config.toml
train_examples = 72500
rotation_deg = 10
num_classes = 32
output_stride = 8
norm = "layernorm"
norm_position = "pre"
num_experts = 8
conv_stem = true
layers = 12
momentum = 0.95
adamw_lr_other_params = 0.0029
magnitude_pruning = 0.5
epochs = 32.8
adamw_weight_decay_other_params = 0
Rows from block 4 of a small segmentation model, named by matrix and row number. Rows with one number belong to one neuron. Each number is 50 + 12 x the weight over its row's rms, rounded and kept within 0 to 99. All counts start at 0. After the name is the row's rms in percent of the matrix's.
Before each neuron's rows are labels from the 100 images, of 14848, where the neuron reaches its highest value: "peak on" is the class under the peak. Only what is clearly more common there than usual is listed. The data: patchworks of several textures. In brackets: how many of the 100, against the usual share in percent.
# fc1: MLP up (model.blocks.4.mlp.fc1.weight, 768x192), inputs 0-63
# fc2: MLP down (model.blocks.4.mlp.fc2.weight, 192x768, transposed), outputs 0-63

peak on: bubbly (97 vs 3)
fc1.8 046:44 41 50 44 50 50 50 50 57 19 47 20 50 38 50 50 52 50 60 50 36 54 49 50 50 50 31 50 50 67 37 65 84 50 50 43 24 41 73 51 50 34 50 50 65 50 50 50 50 56 46 50 52 50 50 50 53 43 50 50 50 50 50 63
fc2.8 050:74 58 62 74 50 50 50 50 25 66 41 50 50 50 50 49 16 50 70 50 20 63 50 50 50 62 50 56 50 52 43 50 50 79 50 50 50 50 39 50 63 66 54 50 43 50 57 38 31 50 50 50 50 83 50 50 66 53 50 50 50 55 50 50

peak on: triangles (95 vs 3.1)
fc1.717 097:45 54 50 50 50 52 50 44 50 50 63 26 49 50 80 68 50 47 50 35 50 46 50 40 27 45 50 68 50 50 39 32 50 50 38 29 56 50 53 50 50 50 50 48 44 50 50 50 58 59 50 50 50 36 67 50 22 31 50 55 50 50 40 50
fc2.717 096:50 50 50 50 55 50 50 47 69 50 50 34 56 74 50 23 62 50 55 68 50 50 50 50 39 39 15 50 44 50 50 50 39 50 27 50 50 50 50 42 76 53 50 50 50 71 50 50 50 59 42 71 40 50 50 50 50 53 68 26 50 39 27 50

peak on: camouflage (31 vs 3)
fc1.744 121:50 50 50 63 50 50 50 53 55 50 51 46 37 50 63 41 58 44 24 60 50 55 50 35 22 50 36 50 50 55 50 50 71 50 35 50 50 50 50 50 42 34 35 44 23 50 50 42 54 50 50 67 51 55 46 55 62 50 43 50 50 40 42 30
fc2.744 104:50 50 78 55 50 24 51 50 34 50 24 50 50 71 50 45 50 50 65 50 29 25 50 50 52 42 72 41 35 50 43 33 32 50 50 24 43 50 54 59 50 53 68 38 72 54 47 45 50 50 50 50 59 56 56 60 47 50 50 36 35 50 34 71

peak on: triangles (99 vs 3.1)
fc1.402 072:33 50 50 55 50 08 76 64 50 62 31 50 50 50 50 50 50 38 50 55 63 50 50 28 50 50 50 54 50 52 50 49 50 56 58 42 50 50 50 50 50 39 50 71 76 51 50 00 58 50 50 87 50 50 36 50 50 50 42 39 63 80 51 32
fc2.402 075:50 27 40 50 41 75 50 50 50 31 54 22 50 57 50 79 50 50 50 26 50 62 50 50 50 15 55 67 59 50 64 50 38 50 21 50 53 50 50 91 81 50 15 50 50 50 50 50 50 30 50 50 50 50 46 46 54 50 50 50 30 30 38 68

peak on: triangles (33 vs 3.1)
fc1.172 093:50 50 82 43 76 68 52 62 50 50 41 28 50 50 42 14 52 47 48 50 50 50 30 50 50 39 50 36 50 50 73 50 70 50 50 50 73 50 17 50 50 50 65 50 47 58 50 50 50 57 37 50 73 50 28 43 50 47 50 03 63 50 50 50
fc2.172 098:52 63 50 50 50 52 50 33 60 62 56 50 31 40 50 66 54 76 54 60 54 50 50 63 76 54 30 57 50 53 32 57 27 50 43 27 50 50 93 76 50 39 50 31 50 50 57 50 58 45 50 50 34 50 50 78 50 50 68 87 44 60 55 54

peak on: triangles (99 vs 3.1)
fc1.477 134:50 46 80 50 50 36 50 50 50 39 50 11 67 44 50 50 50 50 35 58 50 50 58 35 50 59 50 42 50 71 50 54 50 56 50 50 50 50 39 80 61 50 33 50 50 50 50 45 36 50 46 50 50 50 44 24 50 50 50 50 50 54 36 47
fc2.477 145:50 71 50 50 58 52 56 50 37 50 50 19 37 50 79 73 50 73 50 41 49 50 50 27 81 13 46 47 50 50 34 58 41 49 42 45 43 44 50 50 50 36 55 50 30 28 50 62 50 54 50 69 26 40 55 50 57 50 45 43 54 50 45 52

peak on: triangles (57 vs 3.1)
fc1.758 052:87 50 50 50 50 50 50 50 50 47 50 50 47 50 50 50 50 50 50 70 50 64 50 50 50 50 46 50 50 47 50 50 50 50 57 50 50 34 50 55 50 50 44 41 50 36 50 37 50 50 50 50 58 45 50 79 50 75 50 50 58 50 50 52
fc2.758 055:31 50 50 50 50 50 29 63 50 50 48 50 50 50 50 24 50 75 50 23 50 50 53 50 55 53 50 50 47 50 50 77 50 50 34 50 50 69 41 50 50 50 50 50 50 75 85 50 50 07 50 50 55 39 50 50 52 50 50 50 50 50 31 50

peak on: camouflage (34 vs 3)
fc1.578 080:50 50 50 43 50 36 50 50 81 50 30 28 39 50 75 96 44 50 50 50 50 50 50 50 50 31 50 50 50 50 50 49 36 50 50 50 72 73 50 73 50 50 50 50 50 47 84 50 66 64 50 50 35 58 50 50 50 50 24 38 50 07 50 50
fc2.578 069:52 50 50 50 42 60 42 50 59 50 50 50 86 50 55 50 50 50 50 67 37 50 97 50 40 50 50 50 83 50 50 50 36 39 47 30 32 42 24 50 50 50 50 50 50 31 53 50 37 40 50 26 76 58 50 50 48 50 50 87 59 69 50 50

peak on: checkered (100 vs 3.1)
fc1.749 103:50 50 73 55 47 50 42 50 50 37 60 39 73 50 55 50 90 50 65 50 68 41 50 50 68 35 29 50 57 50 44 50 60 58 48 50 50 80 50 73 20 50 50 40 61 50 36 50 50 43 50 46 50 27 47 50 50 50 50 55 40 31 46 43
fc2.749 112:50 53 50 55 50 50 62 36 50 50 50 50 62 60 50 64 54 50 30 50 50 50 32 52 50 13 54 39 50 50 50 50 50 12 44 50 50 50 50 50 18 50 67 50 49 23 50 50 42 48 50 50 52 50 50 50 50 62 48 42 62 37 47 52

peak on: labyrinth (31 vs 3.2)
fc1.94 109:50 50 75 57 50 64 50 82 53 50 50 57 50 62 28 34 50 34 50 50 58 50 50 50 43 27 50 50 50 50 50 50 50 34 25 50 50 40 50 24 50 50 50 50 79 65 55 50 50 50 65 50 73 61 46 56 50 75 34 50 50 28 46 50
fc2.94 111:50 56 12 49 50 50 50 43 30 50 50 38 50 63 50 50 48 67 38 38 50 48 48 50 50 62 48 75 54 60 50 55 57 50 50 72 32 50 50 82 22 61 40 50 37 50 34 50 72 50 50 66 62 50 57 50 50 19 70 42 50 37 51 48

peak on: honeycomb (58 vs 3.1)
fc1.685 063:66 79 96 50 50 50 50 37 50 50 50 50 50 50 50 62 35 76 50 53 50 50 50 50 56 50 50 69 52 50 50 50 50 50 50 59 57 50 25 43 50 35 62 57 50 66 50 72 50 83 51 50 52 50 46 50 50 84 63 69 50 83 50 50
fc2.685 062:63 50 22 50 50 50 41 73 46 50 50 40 44 72 45 50 50 50 50 50 50 59 50 50 49 50 50 50 50 50 62 50 50 56 50 50 50 46 50 34 71 50 17 50 50 50 50 50 50 50 44 50 50 50 50 71 50 50 28 39 73 55 50 81

peak on: checkered (41 vs 3.1); rays (39 vs 3)
fc1.381 082:56 50 57 55 50 50 50 50 37 50 21 50 50 50 54 50 90 50 50 50 49 50 50 43 50 34 39 29 50 50 29 50 50 44 69 50 80 86 50 47 64 50 50 60 70 53 51 39 50 42 50 85 50 56 85 23 50 63 50 46 64 50 56 51
fc2.381 079:50 50 50 53 63 50 50 50 50 50 88 40 50 27 50 84 50 50 50 48 50 47 83 47 49 50 69 50 36 50 65 64 50 50 50 50 50 42 44 50 10 32 50 61 50 50 27 59 50 85 50 50 19 50 50 52 42 50 29 27 50 60 50 50

peak on: honeycomb (84 vs 3.1)
fc1.511 079:60 50 50 50 50 50 50 50 62 50 50 50 50 50 50 54 50 50 50 50 62 54 47 50 50 55 37 81 77 50 50 41 54 50 50 50 63 59 50 30 29 50 48 50 48 59 50 50 20 50 43 50 50 34 45 62 50 50 52 50 30 54 33 50
fc2.511 086:57 50 50 65 50 50 50 50 50 50 53 62 42 35 47 33 50 50 50 49 50 57 50 72 50 73 50 50 50 50 50 70 55 50 72 50 39 50 50 50 50 65 50 24 50 55 50 50 37 50 10 50 50 31 50 55 50 24 50 35 50 50 29 50

peak on: bubbly (37 vs 3); speckled (37 vs 3.3)
fc1.426 089:50 50 70 50 50 55 45 50 50 50 51 49 43 48 45 50 23 50 75 50 50 50 50 50 50 50 50 51 21 67 59 50 50 50 50 50 65 50 50 50 50 50 50 50 64 50 62 50 50 40 59 44 66 42 50 50 50 73 23 50 57 50 56 59
fc2.426 101:55 56 50 50 50 38 60 50 50 53 50 44 50 19 50 42 66 50 50 50 83 50 55 50 40 35 50 50 86 50 50 72 50 39 50 50 50 50 50 44 65 65 50 61 50 50 50 34 50 50 50 36 33 50 50 50 50 28 50 50 57 68 45 50

peak on: bubbly (78 vs 3)
fc1.103 057:50 50 50 50 50 50 50 50 50 40 50 39 50 50 50 50 25 50 50 50 50 50 50 50 50 50 50 66 50 65 63 54 42 77 50 39 50 77 50 50 50 50 47 32 50 50 50 37 50 50 15 50 50 50 50 63 46 50 50 50 50 50 50 50
fc2.103 062:50 50 50 50 50 50 63 50 27 50 50 50 50 50 52 49 50 36 61 53 24 50 58 50 50 50 50 50 67 26 50 50 50 22 34 40 50 29 68 89 49 50 50 53 65 36 78 50 28 50 65 61 50 51 50 50 50 14 50 50 50 26 59 50

peak on: labyrinth (95 vs 3.2)
fc1.148 103:29 72 58 27 50 27 50 50 50 50 52 50 26 36 44 51 50 46 50 50 50 50 50 39 50 33 52 50 50 46 54 51 50 50 62 50 50 62 50 73 50 50 46 35 50 50 86 40 50 50 50 48 31 50 50 38 50 64 42 50 78 46 50 29
fc2.148 108:50 50 73 79 50 40 39 50 50 50 79 50 19 54 57 50 20 50 50 50 50 42 57 35 37 50 50 50 46 50 50 50 50 44 41 67 54 56 50 40 62 50 41 50 62 50 40 58 58 49 50 56 56 50 50 57 50 50 27 28 36 65 50 39

peak on: camouflage (42 vs 3); cloudy (41 vs 3.1)
fc1.162 140:60 40 50 53 48 50 50 75 50 50 50 50 50 52 63 57 51 66 50 68 27 50 37 50 50 50 50 73 40 50 30 36 56 50 50 90 50 64 47 50 48 50 50 50 32 32 50 42 36 47 45 50 50 60 56 60 50 39 39 38 44 50 50 55
fc2.162 109:50 68 50 49 50 55 74 47 60 50 50 50 50 50 45 59 44 00 60 25 43 50 50 50 59 38 46 50 50 50 52 50 46 53 50 06 50 72 65 50 49 53 28 50 50 40 68 70 51 71 51 50 50 50 60 26 50 50 77 50 50 50 50 50

peak on: camouflage (97 vs 3)
fc1.360 137:75 50 48 83 63 50 50 33 60 50 32 27 66 43 33 68 73 58 52 49 35 59 50 65 50 50 50 50 50 50 50 64 50 50 50 02 52 35 50 32 66 45 50 50 51 50 94 50 47 40 50 58 49 50 39 45 50 50 60 64 47 50 50 50
fc2.360 115:50 50 52 50 29 50 50 67 38 24 01 50 50 80 63 50 23 00 75 50 47 60 59 44 50 50 50 50 46 56 53 46 45 50 27 50 52 50 71 43 38 50 50 38 50 50 50 64 57 50 50 60 78 50 50 52 50 50 58 66 50 50 65 66

peak on: checkered (98 vs 3.1)
fc1.700 076:50 50 49 50 68 40 64 50 50 25 42 50 50 50 51 50 93 50 50 90 50 50 50 50 50 50 50 50 50 67 50 49 72 37 50 57 50 79 44 50 12 50 50 35 50 47 50 24 36 50 51 50 07 46 50 47 62 69 65 50 50 59 50 36
fc2.700 081:71 50 50 33 42 50 50 96 35 50 50 50 84 45 50 50 31 26 50 25 30 49 50 50 50 16 50 50 50 50 51 90 50 24 32 49 50 59 50 47 32 47 50 50 50 50 50 50 50 53 50 59 63 53 50 48 50 50 45 49 37 50 50 50

peak on: camouflage (72 vs 3)
fc1.149 090:50 31 50 50 55 50 52 53 50 43 32 73 54 50 50 50 02 33 50 62 50 50 67 56 71 39 50 57 50 50 50 46 50 50 56 91 50 50 50 61 50 52 47 50 50 50 53 50 50 49 69 50 50 50 70 50 54 50 66 45 85 50 50 52
fc2.149 069:65 99 32 50 50 50 50 66 32 50 31 50 50 50 57 50 50 17 52 50 00 50 50 50 50 50 29 50 50 84 46 50 50 50 50 50 50 50 50 50 50 50 46 50 50 50 50 50 50 50 55 50 68 15 50 50 50 50 51 50 50 50 62 75

peak on: checkered (87 vs 3.1)
fc1.153 093:50 42 72 50 52 50 50 50 29 86 50 50 62 50 50 50 80 91 39 50 45 50 84 41 50 50 50 44 50 60 50 44 50 55 50 64 60 50 50 50 46 50 26 50 50 49 24 54 50 50 38 50 50 50 48 22 58 50 50 28 50 43 35 50
fc2.153 094:46 76 41 32 69 50 50 50 50 08 79 50 80 97 45 61 50 20 55 48 50 50 50 50 50 50 50 19 50 50 59 50 51 50 41 53 50 39 50 36 38 31 22 50 39 48 53 67 50 50 50 51 65 50 50 50 52 53 50 50 50 50 60 50